Rows from block 3 of the image encoder of a small image captioner, named by matrix and row number. Rows with one number belong to one channel. Each number is 500 + 40 x the weight over its row's rms, rounded and kept within 0 to 999. All counts start at 0. Numbers have three digits each. After the name is the row's rms in percent of the matrix's.
After each channel's rows are labels from the 100 images, of 14976, where the channel reaches its highest value: "patch colour" is the nearest of a few named colours to the mean colour under the peak; "top examples" is what is common among them. Only what is clearly more common there than usual is listed. The data: rendered roads seen from a driver's seat, with toy cars, trees and houses.
# convs1: 3x3 conv (encoder.blocks.3.convs.1.weight, 72x72x3x3, each kernel summed), inputs 0-71
# convs2: expand pointwise conv (encoder.blocks.3.convs.2.weight, 288x72x1x1, transposed), outputs 0-95

convs1.31 105:436543475508434487527538531407476490536482543477440519487526510454408477537427460478542467460521579481547468498485515551465500412448454545461471480504528484452477498535483423510426513514509509529485552490509467564494
convs2.31 095:472500504482531508461474475487446550535501477556529566481504451470485494490566503549508428493447482460438546545553530440481482548478481493413506563544505464482490547521491470462531546566468445449510446482525489502544436497563467527445439548505483480501443581438551451423470493478495548428
patch colour: brown
top examples: bends left; double yellow line

convs1.68 102:515536508527457504496504534449477526587524493505556466579467499545514460469420506487586428417431481563496467529550501481449548502457600510550490447446503497476515500486496495543481467468486558482497514575475491513478
convs2.68 109:480480491443539466536451453504449508474518422424511521495460481565474427466537462421521472461404469459583573543543434431476517486499468515503482486470465555474551481451455512460500517517522470500535460493446465580520446501551479442443519524484534484513513444488490482503451484461476488530
patch colour: brown
top examples: double yellow line

convs1.54 100:469456545547480430410549464443481556566546485488412476514496531426491471506496512454520512498424480556522538546430480520482477428476481479491520501548501518503549493526487521450501489397460462547540519483465513460457
convs2.54 102:508582445500461520559492526522505548537443521531500438496485430494506498528506473504513455507456579576494552510593493465472538451525481504460481476479480510486504486502515503474431458474464401539437506528413445573510466559389447502526561511482417445478544441418496484495519523478458488462
patch colour: grey
top examples: lamp

convs1.61 077:553479582506440487407473500472472542549473424465473484478472420476504432526479487478515530525491419513454466482499513474483559493487578505507542459473488475460483523462516477442489481445427503504504470414495505444579
convs2.61 095:516506539538447509524543540490488524447485533531498578610548515584523519526471424541552463508510457613519481474501498539502564572530532548518494456499550492502550493499461454583522471490504460558481486467504514523477565516501520521564481513501559567502432563437498536477491606525539424598
patch colour: green
top examples: tree; straight

convs1.47 071:462490413501470504567476470463472485479459456544500476526515490485372502494492544531518496503518407521478433425472558533462476497394426491452501512513500504482522531543469533435422475536493497508484499547474479511469
convs2.47 100:445503530502458482461500461462490521556531484516510491479548422595478471527473431519504436464502476514499547514529465528503480508562490437525513501514506532519547460522468515495505461538488473557554540513513481569558508532552563502517484465524527531520435522545515507520574551526448427520
patch colour: grey
top examples: truck; straight; vehicles: two

convs1.2 070:539491516450469500503558494514512461607482450474575512438524541526548505475479447471495482501509423549455405510523516545463416536522564478481516485425488523481538506514513514387532492512540487542528497481471521535456
convs2.2 097:453493497485474559479449533455484499512430535484447545520512489486520540513421550533519523457542554469478429496444497578505413492480509466520518507486483497574405446519527509549469530466522480579461536468518472509418548501466526487528458521537460546443393518458510583477489464472475458479
patch colour: white; pink
top examples: straight; dog

convs1.12 111:516508531471492546525529502388478586485500461451552528549488520541485476424477488514520511361481511566437462548505554467477481523449579557494515437486534510475444529538481502516471504507487476526450479501508533496530
convs2.12 106:484620457491458427452521480484470510475467489455503495428475491546429532436469498531503484541510604530450504519522482479507505451538482496523461448506440583497542485485518516467535529532576480531549500465478445496500493541503496443548505451486499513489521551473493478484596481526474542513
patch colour: grey
top examples: double yellow line

convs1.16 077:460484500563427522436440476498455489489523500488536519511550509430432515522512474444543487534408444536456493557505506556457564526474485526524499468515478439514460452501532432506501461444432537514466486431556431493511
convs2.16 097:502504489463445486565494430478521498473476509477475523559491473487578439506536488526570507498482449495563542471527506459491441503483587529486431516473580553439461457495466482445515452452460453482568456482468430525478499459541479485481551526553567517528480530544492444491539417522492469570
patch colour: black
top examples: car; bends left

convs1.30 091:454438395446506415422515395448469531550528470537494505471500518450502463465474500482453502473510436470549481466514476496506523546427473495467502548505492509507523530494476520549454453480521551462488529432430482460455
convs2.30 100:455513574503524459451598521457479490524439501509472459493539491446504484441479473502523478451499522520517556480450502510466470575533532441568539586545499542556546474510503594505505484539510522452518559452488529496528530500539535551495467471514496495602516488468437502551484575559409485533
patch colour: black
top examples: barrel

convs1.43 102:537573480461433407483506495552508440509494455439491454411489533426500497565531456478436461453507525478432492431487467500487484476440470499523478429451437491499520437526468533493470502503553449497497489466461488479540
convs2.43 096:517527446436521476514468440573416532559512485567479528485438456565483455499452504497470527444463444499540515520604480473612512468564552525504458557483524469510515464443532550501516457626511520466497506499474508595497501469526544459487482470479518480462458489527515484526475454457486511464
patch colour: pink
top examples: lamp

convs1.55 111:488434477434434503466568420507567505524543540537446515476552457424500503501473549551500507541421478527507524534442490587488482462528510523544516473528559517470534430502529573499473459491471512423496486514467503453509
convs2.55 101:463536503504574573546473564507436544554504462487504527525469517478496492497502459520543543491420506559482509520474411542460518538505551540545562513423536499463576494405568538476505492498436467514472463477504530593548443486535513545449485436563414531510552506475500438455460491460543486506
patch colour: black
top examples: tree; straight

convs1.38 115:507533448474554504498400466463433449477535484530477526495491564552570470509503515501511480497500476462431484502532525476480554556489483452455539530560474552547506489517530502422432465509504471504583422435499468427524
convs2.38 097:561554470505511564499486596482522561580468444490566497487510565503429559549522542484437521577532554462466451473498521489465550485500498519531436534466554486558524488415486477443412438519577509494493468538501539524506477486491458521537494489492487496500513482459511624509500485462513463477
patch colour: pink
top examples: snowy verge; dog

convs1.4 097:426493522497537478454453511544494441544525484551418542542560457429435535494553533425514504487547468450444483486549476472440445479514482516495486496517499487488462439494564523519434459448476527489516454445586491501477
convs2.4 095:491517541545469412527550515540503494517485521535514492521538514447561581452468497599480447511493553490458568460495485482445541434499464490525542544544467567563519491480533522581512507488462467495476510473567437543523432480551551484550454517477540503582483560502489503533479523502536516534
patch colour: green
top examples: car

convs1.48 085:472507439504554449490485474484497482540505548450463437467526486516509520504482473472428402421523507512500484504510485532483460430481448540433499452461525516505431483480474476563580502494549470450393504525442446503457
convs2.48 099:523514473557499468552454536477533536510596462506520478468467480609455500481496499491496571465460420505454572492521503483457500541520443471516508432444529561458499531494481560521466418552483507486549411559528465531494470521455496475470509560597522551492513613491483452503474412494378439583
patch colour: white; pink
top examples: dog

convs1.37 091:501546521500530420452469521586596438511499456468513546504469563468440514539518471487470481520521530584484483498480538467498498514447496491558426512463442447470433501554521454573503524478536548554504494541443521485472
convs2.37 101:434537435530496501446576504450486554516448608501412519503525475528540478489497478507470508581472512476549452508447424488565481552529497507497546465475500496441530495451517452486538507514455472554526510465528510443520486506560537541577513464492536503521556456478470469486506496550445495513
patch colour: black
top examples: car; vehicles: two

convs1.33 101:485546537502475511530462543452494429528475484518499447512521494496480524496527530537490529372508525495521483509552484456429423523421518510561431440528535537505528481531545495471449464495492483562511397528557439474511
convs2.33 094:516463426452485469522531447477507504462527559520466484514440504532537540490489469470564515467533497531523537506407492457559445483451524519463442529487475534420538432541481534466506517497516479504494517540521496494482536455515503477471480520519607501559514506538522465514542572487558520446
patch colour: grey
top examples: barrel

convs1.64 093:572489511497414429504512519468506523479478443493531558505489511474532450497422500517460411443479493494515460547484421445466461501427463474505509515503485445489454489507486536510512385432439476524552477507457493454466
convs2.64 104:517502527476512481491490442441527488523541498432548559552511485482496472467503522565511472549461470450544492560471556536527500437522510481454457489575452417468508504461473512462498492582491506489507468455587466446486466487464459465502549455566505470453548460494472479435473487449539487573
patch colour: brown
top examples: bends right